A small masked image model, trained from scratch: activation relu.
Rows from block 5 of a small masked image model, named by matrix and row number. Rows with one number belong to one channel. Each number is 50 + 12 x the weight over its row's rms, rounded and kept within 0 to 99. All counts start at 0.
After each channel's rows are labels from the 100 images, of 14848, where the channel reaches its highest value: "strongest on" is what is common among them; "patch colour" is the nearest of a few named colours to the mean colour under the peak. Only what is clearly more common there than usual is listed. The data: dead-leaves pictures: piles of overlapping shapes.
# convs0: first 3x3 conv (model.blocks.5.convs.0.weight, 208x208x3x3, each kernel summed), inputs 0-207
# convs1: second 3x3 conv (model.blocks.5.convs.1.weight, 208x208x3x3, transposed, each kernel summed), outputs 0-207

convs0.45:62 37 42 42 45 46 42 48 61 55 66 56 48 68 48 46 33 48 53 60 45 76 54 37 49 37 57 46 55 36 70 48 57 58 46 51 59 33 39 52 53 49 51 66 48 67 50 34 29 45 55 47 55 21 40 50 35 54 59 56 45 40 66 51 43 56 46 27 31 65 46 64 41 47 42 41 50 47 50 39 54 32 74 39 66 40 43 55 70 40 50 49 50 57 41 60 69 26 32 52 32 36 72 35 64 55 43 43 55 39 60 36 29 58 75 57 56 75 36 52 62 32 54 32 44 45 60 45 44 70 44 51 57 42 71 27 62 36 36 41 29 69 22 59 68 36 61 51 29 53 32 59 59 50 57 48 63 30 47 53 53 58 48 73 45 57 47 37 49 57 68 31 35 55 55 53 28 50 57 75 46 43 38 49 28 59 59 42 73 43 48 52 47 55 49 46 55 54 58 28 51 32 48 55 71 50 74 51
convs1.45:29 59 67 52 56 39 43 40 60 43 24 42 50 50 21 49 72 56 45 60 36 56 43 57 52 50 45 41 26 74 30 68 59 60 43 50 47 46 66 33 43 61 47 35 52 36 54 69 50 41 43 44 45 66 35 39 64 35 51 65 57 70 33 66 28 51 52 39 70 63 46 48 52 60 43 38 30 47 51 35 39 49 64 52 33 34 53 45 56 38 44 54 46 63 52 42 51 73 31 47 68 53 40 51 53 46 43 58 51 51 43 45 78 56 35 66 54 51 63 70 56 65 33 37 46 56 29 60 42 30 39 45 39 50 77 50 35 65 46 54 49 38 52 35 35 52 35 36 71 56 65 49 58 61 66 65 45 63 50 35 51 53 36 49 66 34 53 65 74 60 38 57 36 59 58 71 56 59 51 51 65 45 43 49 32 44 48 42 50 64 42 65 46 52 59 50 32 27 62 42 57 56 20 44 59 35 33 63
strongest on: vivid; large pieces
patch colour: green

convs0.175:31 46 42 48 64 45 43 54 43 92 70 63 64 45 66 40 28 61 68 47 47 19 48 60 54 48 46 46 64 45 51 48 63 37 48 42 55 40 52 56 39 45 55 55 54 66 32 52 52 65 60 51 44 45 51 24 52 44 24 54 49 60 65 46 41 47 51 42 43 48 30 48 31 53 66 43 49 26 64 44 41 40 35 34 78 71 35 61 63 38 51 43 61 50 51 42 46 66 75 76 68 65 37 45 38 55 62 49 60 24 63 52 45 46 63 48 52 44 60 48 49 52 39 57 55 58 39 67 36 35 47 33 21 58 49 50 59 52 60 64 22 70 59 26 53 49 51 48 59 30 55 64 47 67 52 36 47 62 47 36 34 47 63 52 49 56 37 41 28 56 52 31 49 47 59 52 37 70 56 59 66 57 54 41 57 31 63 33 62 48 39 59 51 56 66 50 56 54 51 55 74 50 31 54 43 42 54 36
convs1.175:37 70 55 54 58 41 71 49 38 42 53 61 46 45 50 47 62 53 26 54 29 38 39 64 51 66 42 66 55 71 42 39 59 47 74 44 54 65 63 49 60 40 53 50 38 55 60 51 35 58 61 69 40 61 55 55 73 40 62 42 30 55 38 64 33 43 47 37 54 51 46 67 32 54 63 32 43 71 58 48 31 65 58 45 53 58 44 45 40 17 64 63 52 54 72 45 58 40 56 48 53 45 46 54 56 52 38 57 39 66 50 35 66 33 35 40 45 68 35 60 27 49 50 30 49 59 50 26 55 53 47 24 44 30 42 54 36 68 50 67 50 43 59 53 57 54 38 28 44 51 46 51 50 53 49 61 41 52 59 53 54 46 33 48 57 49 63 28 54 57 80 52 37 50 48 60 50 81 45 51 37 61 70 38 54 57 65 57 34 40 44 54 37 76 53 53 63 56 44 34 46 42 48 35 26 53 32 16
strongest on: pastel; vivid
patch colour: white

convs0.177:71 68 58 42 50 16 72 61 61 39 63 57 61 37 64 54 32 48 38 32 51 58 47 36 52 45 40 45 67 47 43 41 58 29 49 50 36 47 45 35 64 56 41 28 47 50 55 37 55 46 27 65 56 49 64 51 57 49 52 57 49 18 74 52 54 35 40 20 49 38 72 68 53 56 65 41 47 37 46 55 37 39 50 46 41 48 56 52 54 48 71 58 57 68 51 52 33 41 23 36 67 22 31 51 63 58 50 43 48 56 46 51 38 44 42 47 48 47 64 46 45 58 37 54 52 48 32 45 57 53 46 46 54 39 57 65 62 63 50 37 78 45 46 49 53 48 40 62 53 32 43 52 25 27 48 36 31 67 59 62 65 62 67 84 40 52 31 41 56 67 53 67 57 56 59 43 56 44 43 42 65 59 69 66 61 59 50 54 62 55 73 47 61 43 50 39 41 53 42 54 58 33 46 31 56 39 55 35
convs1.177:59 38 68 51 28 47 62 35 44 53 46 47 55 45 49 51 47 34 51 57 52 58 44 33 69 31 60 59 47 66 48 27 54 54 55 39 61 34 52 36 55 54 13 60 52 42 74 63 51 52 48 44 59 45 38 41 38 75 67 59 42 42 23 23 65 29 65 51 60 42 42 51 58 42 56 58 32 46 54 31 45 28 23 44 61 40 47 46 31 33 54 51 62 56 23 65 42 49 38 54 39 49 53 57 59 67 46 58 59 55 51 33 45 28 46 51 52 39 48 46 64 46 38 66 52 48 44 62 58 69 35 47 51 38 72 57 54 68 35 58 63 38 33 52 54 40 62 64 48 37 34 64 47 33 61 46 58 51 36 60 40 33 57 32 43 54 32 56 76 48 49 67 52 49 69 56 38 57 60 51 49 66 73 54 62 33 57 59 59 41 54 45 38 62 46 38 79 58 50 26 51 46 56 33 44 64 66 42
strongest on: pastel
patch colour: pink

convs0.197:51 48 39 47 54 71 56 62 54 31 46 37 42 30 52 52 56 32 41 46 60 51 70 52 49 44 22 37 61 56 45 56 61 65 38 54 50 34 53 63 57 51 42 64 44 47 58 55 74 47 66 50 63 68 48 46 60 30 51 40 54 49 24 39 66 54 56 67 59 41 47 59 51 41 42 57 63 31 60 49 32 52 35 35 48 52 44 39 50 55 65 48 49 52 49 51 58 42 52 53 46 42 49 56 58 43 49 66 31 57 31 57 46 42 47 38 45 59 50 41 48 35 35 46 73 47 49 47 52 43 53 50 53 45 49 47 52 56 51 54 76 72 51 28 76 54 56 38 49 98 46 34 42 43 62 55 54 47 44 64 53 75 53 64 44 45 44 49 57 41 43 72 43 18 42 48 54 46 53 53 34 47 51 65 50 32 39 53 61 59 26 35 51 43 52 46 44 38 36 39 47 93 57 18 25 18 60 33
convs1.197:56 44 48 46 45 40 64 54 43 53 58 73 48 54 59 26 39 54 62 39 34 75 46 49 54 52 41 50 48 66 60 53 56 61 51 60 45 61 16 16 46 42 45 73 32 48 22 48 15 56 40 29 67 70 88 61 45 61 64 61 72 52 37 54 52 48 41 48 46 68 57 61 49 55 46 42 39 48 55 71 42 56 57 37 36 53 61 54 60 51 49 49 25 46 48 65 39 43 55 50 66 57 63 71 57 40 58 48 55 48 33 40 40 53 52 54 38 36 56 68 62 50 53 52 62 37 63 56 47 70 47 48 42 43 51 46 28 65 29 52 69 51 44 63 45 55 42 43 44 86 54 55 60 54 54 52 52 53 48 62 34 55 44 37 71 54 34 54 51 36 55 50 54 38 44 44 70 63 66 51 37 52 57 50 46 41 61 45 53 29 32 37 51 56 35 41 64 53 58 53 37 78 60 50 40 26 40 40
strongest on: grey
patch colour: grey

convs0.180:57 43 39 53 55 34 47 54 47 71 61 63 63 43 57 45 47 79 57 37 46 63 40 58 46 45 47 67 45 74 40 44 58 49 62 44 41 54 42 30 34 58 62 27 48 51 31 45 75 46 25 56 27 69 21 69 68 45 66 38 52 35 47 60 34 63 54 48 70 63 58 46 55 50 68 75 48 56 35 46 61 31 49 51 58 56 48 52 48 47 48 38 42 47 52 47 55 55 47 59 61 31 52 58 51 25 46 58 74 39 51 57 47 44 35 44 73 57 60 46 52 55 59 43 64 67 50 61 33 61 30 35 46 39 40 47 64 58 45 53 59 39 26 39 38 49 40 56 67 46 67 56 22 49 46 31 35 28 69 47 52 52 50 40 60 45 81 57 49 67 45 56 52 57 41 43 35 37 60 54 55 44 26 63 52 54 72 51 55 42 44 46 45 54 46 34 54 32 61 59 29 32 33 65 30 37 59 47
convs1.180:57 52 46 45 43 42 55 66 50 56 45 34 42 51 54 44 54 53 42 38 41 32 64 51 42 33 39 48 48 51 19 59 42 59 44 58 37 49 39 58 48 66 44 26 58 36 47 47 67 52 73 46 24 43 41 30 46 48 57 30 48 73 59 44 59 40 55 58 28 55 50 54 53 13 39 51 50 57 38 36 44 59 62 52 32 49 29 55 48 53 55 51 35 35 56 36 45 58 54 39 54 40 51 67 56 49 64 68 43 87 57 48 58 60 65 59 64 62 47 48 52 56 34 70 34 55 59 30 60 47 50 38 50 36 61 63 40 54 34 57 39 62 71 72 66 41 47 66 61 46 61 36 55 65 46 48 41 48 68 39 62 44 61 56 33 40 54 74 42 28 39 41 13 47 64 50 46 32 40 41 37 49 45 40 57 54 61 44 81 42 33 40 63 58 48 50 53 38 48 57 54 53 30 42 36 71 60 70
strongest on: pastel
patch colour: pink

convs0.195:65 52 30 44 58 59 61 55 38 54 34 56 55 35 57 63 38 48 40 37 55 63 43 41 63 46 45 42 59 19 41 47 47 51 45 47 26 48 70 53 44 50 41 53 62 30 75 44 78 43 40 57 35 55 45 53 74 38 43 52 49 43 19 45 49 57 58 59 29 44 39 70 41 59 45 68 45 44 51 64 74 61 43 55 51 63 36 40 52 48 66 50 28 48 49 43 43 59 47 45 58 47 63 64 37 40 51 37 73 43 38 42 52 41 62 52 54 43 44 53 52 73 33 50 68 30 69 47 72 50 39 48 56 39 33 41 63 61 55 55 82 51 42 36 56 42 44 23 66 57 52 38 35 44 55 34 36 59 71 63 69 53 51 52 52 49 80 51 43 45 57 69 43 43 52 62 56 51 35 63 32 42 61 64 42 54 52 41 27 57 57 47 50 44 24 28 41 53 56 47 50 70 47 17 41 37 49 51
convs1.195:56 38 60 59 44 42 51 61 46 28 51 75 43 35 44 24 67 49 53 42 61 50 68 49 50 71 61 48 50 54 43 44 49 48 54 54 52 66 35 28 65 57 50 48 44 56 49 64 33 70 57 52 48 40 58 56 20 54 71 45 70 65 39 65 55 58 60 42 59 42 48 49 44 51 43 64 58 54 49 56 54 45 54 43 49 51 40 37 52 53 54 47 47 54 52 30 38 50 34 54 73 51 43 69 66 53 34 38 41 67 62 52 59 30 38 71 61 34 57 62 22 74 39 49 58 61 28 32 52 71 62 25 33 54 52 44 62 67 25 48 60 49 54 70 42 63 42 46 39 49 69 35 56 55 65 24 52 46 39 54 43 36 48 34 62 53 32 30 51 47 41 53 26 65 50 41 85 48 39 44 55 37 51 64 63 68 34 42 61 55 62 33 46 75 52 51 52 61 66 51 43 60 44 63 53 57 71 48
strongest on: grey
patch colour: grey

convs0.3:64 45 60 50 35 32 58 62 62 42 61 57 43 45 58 40 48 61 29 45 72 70 44 57 63 42 54 41 41 53 44 60 64 37 61 69 46 28 34 34 57 39 46 52 53 45 80 35 60 33 37 67 48 48 65 36 49 44 48 43 29 52 42 29 27 27 33 42 51 87 59 49 47 53 45 62 49 43 42 49 29 53 33 40 65 42 48 27 48 45 41 54 55 47 77 52 48 45 52 36 35 53 57 46 54 68 58 59 40 59 58 32 40 39 60 56 49 60 60 31 64 54 39 48 55 62 68 34 44 45 59 40 56 40 65 42 46 47 41 47 60 48 46 30 45 29 47 39 44 79 61 52 57 71 61 56 59 49 65 60 48 45 65 54 36 43 49 54 38 35 61 58 18 56 45 52 64 44 56 59 30 45 42 37 59 78 53 45 46 43 48 51 71 42 46 51 52 63 42 71 67 76 51 63 21 42 53 55
convs1.3:53 44 40 54 54 55 61 56 85 52 59 58 78 57 56 68 36 64 55 39 62 34 57 43 75 57 66 28 72 51 45 65 31 65 55 69 52 56 46 56 53 56 43 39 59 56 60 49 25 41 80 55 54 46 54 35 49 57 45 65 68 41 61 68 52 50 60 45 38 30 73 50 38 58 61 43 40 47 63 43 60 22 25 51 49 59 48 57 47 70 42 40 50 47 38 48 65 60 59 61 43 35 55 42 64 44 35 68 48 63 44 78 72 42 51 43 55 35 47 54 57 55 66 37 45 53 46 35 45 52 39 47 64 61 45 60 52 37 79 43 59 53 40 54 53 75 65 39 48 71 57 54 43 68 50 43 69 47 30 40 41 45 59 43 46 52 46 34 46 49 51 51 33 38 67 63 60 48 69 57 36 69 27 45 62 64 47 42 29 70 50 30 61 41 36 42 57 40 44 55 70 57 37 49 48 43 43 47
strongest on: grey
patch colour: grey

convs0.66:53 63 49 59 36 55 52 45 48 43 45 40 37 55 55 33 38 32 54 57 70 43 64 62 50 44 52 59 56 48 33 47 47 45 48 53 77 36 71 46 64 50 54 48 57 38 46 42 38 36 51 41 49 39 68 56 67 68 80 49 77 52 57 48 51 43 48 62 34 53 42 57 54 23 73 69 38 49 49 50 40 48 56 47 52 60 38 49 39 48 34 51 41 65 56 42 41 53 54 21 39 60 32 49 47 49 28 59 44 50 43 53 37 45 56 51 52 32 65 47 59 64 44 67 41 61 39 57 30 62 50 78 56 44 33 66 60 48 46 54 58 44 30 47 64 42 49 51 51 36 54 36 41 61 58 38 39 30 75 63 27 57 69 59 48 39 36 48 30 59 49 58 41 34 42 50 65 33 57 68 31 56 54 70 68 43 54 43 63 53 66 48 63 29 37 29 57 36 57 54 42 45 69 24 73 51 57 85
convs1.66:57 28 35 50 70 44 36 54 40 55 40 44 68 61 42 55 26 33 58 65 54 46 52 57 34 39 41 53 42 39 45 42 53 64 49 69 43 57 77 45 30 56 58 52 44 42 54 60 66 68 51 31 65 46 39 62 50 59 73 27 56 67 35 49 67 46 26 54 61 47 54 44 52 71 53 63 50 64 72 54 42 61 33 64 63 57 56 40 61 59 32 42 32 66 39 60 52 24 42 56 36 80 59 26 54 55 30 50 40 56 49 36 32 50 56 46 50 49 58 68 36 31 51 52 46 50 46 81 64 36 41 43 51 61 53 60 67 49 55 49 58 38 54 50 55 25 63 55 45 53 47 54 55 33 53 48 51 45 56 59 61 62 35 56 43 48 52 50 87 47 33 53 70 50 61 65 52 70 74 50 56 58 59 54 74 50 72 71 45 60 52 61 52 49 38 54 64 51 49 38 41 35 48 47 41 29 36 56
strongest on: vivid
patch colour: green

convs0.72:56 26 59 24 55 49 41 45 32 50 53 47 61 56 39 49 33 53 41 74 83 49 54 44 31 64 27 39 45 57 58 49 34 61 47 65 36 65 44 52 64 51 24 62 48 30 60 62 79 46 41 56 17 51 48 48 48 29 49 44 58 60 41 51 70 51 65 50 49 30 44 42 47 60 33 57 55 45 55 49 80 56 35 55 42 42 53 44 62 57 46 37 56 67 37 51 42 66 50 56 48 42 67 59 60 34 44 44 52 49 34 36 52 59 51 71 48 46 22 54 52 61 43 51 83 56 49 50 51 47 44 52 48 62 68 33 42 39 45 47 72 59 61 52 60 42 49 51 57 42 70 48 37 39 46 42 40 58 50 53 78 40 34 69 58 79 60 70 56 51 57 41 63 54 43 39 61 44 51 76 37 39 45 46 43 41 43 40 45 61 69 46 57 68 48 52 59 43 39 63 59 49 40 53 25 24 42 38
convs1.72:52 61 42 30 40 63 27 60 36 64 46 55 60 32 48 15 30 48 66 54 62 57 72 42 49 72 53 53 50 50 47 56 56 24 32 49 59 63 49 35 60 64 57 62 61 45 38 50 33 50 43 31 44 49 67 38 47 65 33 50 59 48 74 61 65 58 68 46 45 28 55 53 47 51 52 45 48 25 64 56 38 42 28 46 49 56 43 50 55 60 32 22 52 43 40 37 46 53 48 51 47 58 62 58 57 38 35 56 56 57 63 83 50 32 39 49 54 54 70 52 42 71 33 70 42 62 39 41 42 41 25 59 45 49 65 30 41 43 37 53 50 56 43 42 46 50 11 36 58 64 52 55 53 42 37 40 77 43 59 31 54 34 43 57 56 38 41 42 55 51 52 56 52 52 40 38 66 47 35 66 50 44 34 47 57 46 56 35 66 41 44 23 50 49 60 41 54 65 55 37 50 48 25 52 42 52 69 43
strongest on: vivid
patch colour: blue

convs0.142:38 52 40 53 39 62 65 48 36 45 51 64 57 71 55 50 49 38 41 29 49 54 58 48 43 58 53 59 45 43 40 60 46 38 57 64 54 33 47 40 70 48 32 62 38 62 61 54 32 46 51 78 55 28 54 72 55 49 36 60 43 64 27 65 40 53 30 55 59 37 28 54 55 50 49 63 45 47 44 42 43 38 40 23 38 54 45 54 44 78 72 39 83 45 36 52 38 49 45 52 44 52 28 36 35 46 58 44 54 44 50 47 54 75 48 56 59 65 52 43 63 43 50 62 42 52 34 52 57 62 49 61 60 46 51 60 57 46 38 52 53 53 58 51 36 56 40 61 61 57 62 62 56 46 58 56 44 67 42 42 46 55 43 61 55 63 66 76 51 48 54 53 04 51 52 56 92 28 46 33 62 45 60 50 25 63 38 36 50 68 49 35 29 60 63 40 53 23 47 60 63 44 41 34 48 37 44 49
convs1.142:49 46 45 58 44 60 37 38 44 53 47 42 58 64 56 54 59 23 55 62 56 42 70 40 40 53 55 79 42 58 59 22 44 36 67 49 61 53 37 59 50 38 73 46 55 43 62 29 57 34 53 85 62 59 42 62 38 63 47 20 66 21 22 53 31 46 63 69 48 51 41 59 68 55 43 43 57 49 54 55 54 55 40 67 54 37 41 53 50 52 60 31 48 33 55 55 57 50 44 57 50 31 32 40 50 76 64 62 52 48 55 65 65 40 26 53 70 70 36 53 60 37 78 46 45 36 49 65 61 42 45 47 51 76 39 58 62 62 38 54 46 47 41 40 31 46 55 49 57 49 55 43 30 51 51 41 49 36 49 76 53 44 53 46 39 51 53 44 50 47 37 55 33 59 61 47 46 35 70 46 61 61 51 40 46 33 25 63 52 39 42 40 62 27 44 55 43 34 30 56 46 50 56 48 52 32 32 40
strongest on: pastel
patch colour: white; pink

convs0.11:55 39 52 62 52 62 47 53 54 66 51 58 61 56 50 53 45 32 41 40 37 48 50 51 61 54 19 39 50 49 53 55 68 50 57 47 44 49 56 54 39 56 28 45 12 53 32 52 54 51 61 31 33 39 65 45 51 64 62 61 61 27 53 57 52 42 50 40 55 57 34 60 40 91 43 49 42 42 39 28 56 57 57 55 54 62 37 56 37 59 38 29 32 45 37 69 45 53 28 38 49 38 35 58 57 66 58 43 70 41 30 54 56 36 57 39 55 58 45 37 41 37 43 35 56 45 52 48 40 51 57 48 59 43 39 39 54 29 59 49 27 48 40 53 65 38 48 47 71 65 70 49 44 35 64 66 49 54 29 45 32 81 52 42 31 49 47 76 49 44 80 62 49 45 55 32 55 61 45 35 53 38 54 40 43 47 43 56 58 32 64 66 54 64 64 46 59 37 30 64 52 56 39 66 35 80 45 49
convs1.11:54 56 64 35 46 65 57 47 42 49 45 64 47 43 51 55 50 68 67 46 28 61 55 21 50 62 65 48 41 37 48 47 51 31 56 57 42 44 45 67 38 49 55 49 58 70 36 49 16 50 35 34 36 51 76 42 55 32 57 53 45 58 46 45 45 51 69 62 32 42 52 51 73 45 75 58 53 64 55 49 40 56 47 47 66 59 44 45 62 72 43 54 67 62 39 46 34 61 66 48 61 49 47 26 49 43 44 63 48 47 47 46 35 56 48 50 42 49 36 64 46 32 39 46 46 58 57 59 44 41 40 53 22 35 46 60 51 41 60 59 60 43 75 52 65 55 50 44 43 46 49 45 76 46 51 45 64 32 56 40 63 59 40 61 66 59 59 52 43 48 63 32 53 30 52 83 40 45 73 67 58 34 72 49 60 31 64 56 46 62 22 37 50 48 56 70 63 48 62 57 75 58 36 28 39 79 47 66
strongest on: vivid
patch colour: green

convs0.125:41 59 33 50 51 59 32 52 50 50 44 45 41 41 50 64 53 44 62 45 40 52 53 42 36 60 46 45 48 57 62 57 38 35 58 51 43 47 41 43 30 44 34 52 64 34 48 41 02 39 45 78 67 54 29 78 55 67 43 48 51 58 54 63 54 41 35 53 46 39 40 47 35 68 53 53 51 64 56 59 62 48 46 63 59 52 46 53 52 60 59 62 66 60 62 57 54 29 34 55 52 42 35 36 88 61 35 53 55 59 64 52 69 52 55 32 60 43 63 44 35 59 48 66 29 62 47 74 37 57 43 63 58 47 63 46 51 42 26 49 42 64 61 40 51 34 65 38 44 50 52 43 65 68 67 39 39 37 52 49 39 29 43 52 67 53 66 55 28 15 51 46 46 11 32 41 50 31 53 41 50 42 56 59 35 45 43 51 63 58 57 55 59 60 62 46 60 33 40 61 62 29 44 53 59 45 41 55
convs1.125:52 29 50 40 52 33 51 28 58 48 60 42 48 52 50 72 55 57 78 59 71 37 61 40 63 51 69 62 46 34 48 47 54 60 42 63 52 42 57 54 45 56 55 53 56 41 60 68 55 25 50 67 49 59 29 71 56 54 52 49 57 33 46 40 43 40 54 64 58 50 37 51 59 60 74 68 63 57 50 46 54 43 52 48 39 41 65 39 53 40 63 34 68 54 66 45 49 53 57 41 53 48 35 50 48 84 53 25 63 34 55 62 59 58 38 68 56 39 44 63 32 41 70 54 39 40 54 65 51 54 50 65 50 48 71 74 74 57 50 47 67 22 40 50 52 57 66 47 46 54 46 37 35 45 21 55 68 52 49 64 41 47 54 34 41 39 39 49 78 52 41 54 70 51 37 47 05 62 52 30 41 48 44 44 69 57 42 55 52 43 68 61 63 43 48 41 53 53 47 72 39 48 73 52 42 38 56 42
strongest on: pastel
patch colour: pink

convs0.161:33 55 70 46 36 51 58 80 37 55 51 58 69 41 59 57 43 40 43 46 53 34 66 48 57 51 42 56 49 27 33 35 56 65 58 63 41 16 52 56 50 61 43 54 37 26 61 53 62 54 53 34 20 44 61 39 75 46 37 53 43 59 20 37 55 40 58 40 66 38 64 56 33 39 32 54 63 58 47 50 50 25 48 51 40 41 54 46 55 54 40 35 34 57 49 64 36 63 27 38 45 52 46 40 52 50 45 69 44 52 48 63 57 36 56 53 40 46 54 45 45 33 51 44 27 69 49 44 40 34 49 35 62 57 36 49 49 22 44 74 62 68 47 73 61 44 36 57 49 53 37 70 37 59 54 44 55 33 75 52 61 67 46 51 74 50 41 49 39 48 56 50 49 67 54 59 25 56 34 44 56 40 44 46 46 50 43 57 41 32 63 51 58 32 67 39 28 54 39 50 49 73 63 57 33 42 64 48
convs1.161:56 47 43 54 32 60 45 43 36 40 61 52 52 73 37 38 48 49 56 31 65 34 51 73 72 46 32 31 52 73 45 41 41 40 50 46 41 23 42 38 36 51 64 56 28 76 52 59 39 48 35 43 47 41 31 54 44 59 50 58 84 45 57 47 31 45 59 56 47 42 71 40 45 55 43 30 36 48 56 43 51 46 38 41 54 68 40 65 59 65 48 57 50 49 47 56 43 51 47 44 47 38 39 38 38 45 17 61 56 55 44 53 52 39 37 53 55 42 45 54 34 54 38 51 30 43 31 26 48 72 62 32 72 47 36 38 43 39 42 31 51 55 47 38 48 34 37 54 49 76 48 64 56 53 56 37 46 62 40 37 48 56 51 38 46 52 36 36 42 54 43 75 34 59 59 39 46 40 42 58 53 58 52 64 41 53 40 55 52 72 48 66 74 42 39 40 39 34 76 16 64 51 70 54 59 62 65 42
strongest on: grey
patch colour: grey

convs0.85:40 38 40 41 37 47 31 54 24 52 56 19 56 37 50 43 36 22 42 50 31 48 47 51 37 50 55 41 59 44 23 75 49 62 26 40 41 48 57 37 37 41 54 54 77 61 40 57 66 45 56 63 68 67 56 59 51 44 47 58 36 57 43 46 47 48 54 65 48 48 52 51 45 57 43 57 55 58 48 44 59 57 40 54 60 51 43 35 77 32 47 49 65 53 39 45 38 47 50 44 42 35 53 65 68 35 50 21 40 47 50 37 62 27 66 35 57 44 42 40 57 40 34 36 51 42 39 54 61 59 36 49 74 53 41 73 75 48 49 29 52 41 51 44 49 50 37 65 54 53 48 46 43 62 67 58 49 60 56 70 66 64 45 71 37 39 74 32 45 32 45 53 63 41 51 60 59 50 56 72 38 45 41 59 37 53 26 33 40 63 71 48 58 53 83 71 49 41 54 50 36 63 37 51 70 53 56 63
convs1.85:47 40 32 50 50 25 33 46 60 51 64 68 40 47 57 49 60 41 34 44 40 44 60 58 33 38 49 44 54 28 55 42 59 60 55 55 49 37 46 52 57 52 40 36 56 43 52 48 61 45 35 66 51 54 58 40 61 51 44 31 47 44 38 37 29 50 63 61 69 52 44 56 55 46 65 46 53 48 39 32 65 59 38 62 32 62 35 69 47 29 57 38 49 47 52 43 53 49 61 48 63 26 11 54 57 37 49 29 65 41 54 53 26 34 47 49 52 69 49 42 75 51 54 50 59 54 24 47 50 60 75 36 38 49 48 35 82 56 46 46 40 54 33 48 47 60 68 51 48 64 39 61 57 43 42 39 31 88 50 54 53 56 46 52 63 65 30 60 43 66 72 63 54 68 41 42 75 58 79 36 48 45 39 58 54 45 29 65 28 48 69 53 54 51 39 63 46 51 45 68 58 61 52 52 45 61 49 65
strongest on: vivid
patch colour: grey; green

convs0.158:58 25 66 33 50 38 47 24 43 20 59 58 47 62 56 54 39 43 46 41 69 61 49 41 52 60 55 66 39 76 32 63 52 57 59 40 46 46 46 68 46 52 48 58 28 72 34 52 54 45 57 51 30 37 47 31 54 63 72 54 53 36 54 57 45 52 34 29 63 25 60 39 40 73 66 43 47 52 50 46 57 55 62 38 41 53 53 51 58 45 39 36 38 51 53 47 55 71 49 40 34 44 47 67 50 71 78 59 54 44 60 44 42 31 39 46 47 44 54 50 70 40 54 52 54 41 58 60 32 49 69 27 41 40 58 25 53 57 53 63 85 55 41 51 54 67 55 47 55 32 64 51 49 63 54 38 59 47 35 54 37 60 47 54 48 53 89 56 59 70 45 55 46 53 38 36 49 59 55 67 47 46 40 28 42 25 45 41 67 42 70 45 49 59 61 55 43 50 53 52 64 35 25 33 53 67 50 44
convs1.158:33 47 61 47 57 52 63 48 28 68 41 42 33 50 27 44 47 42 54 61 55 43 62 77 51 54 47 66 59 62 57 47 48 46 32 57 54 45 56 81 69 53 66 35 57 47 47 46 38 60 50 55 44 52 61 54 46 52 51 46 51 31 69 72 41 47 46 45 43 30 55 55 60 41 62 44 48 79 61 45 47 63 34 53 68 49 13 63 58 27 38 29 44 26 57 56 57 50 72 49 49 62 53 65 46 66 62 48 65 58 33 35 48 36 72 54 46 43 41 44 68 47 48 30 50 48 49 41 58 28 81 43 37 61 52 42 13 42 59 61 37 68 82 51 51 70 50 66 41 55 51 64 52 45 48 50 43 37 68 39 68 56 43 55 40 62 71 60 49 57 44 49 41 35 73 52 40 42 42 53 45 32 55 57 52 52 53 50 44 34 61 42 46 30 79 61 39 43 45 48 61 48 49 50 46 48 45 56
strongest on: vivid
patch colour: green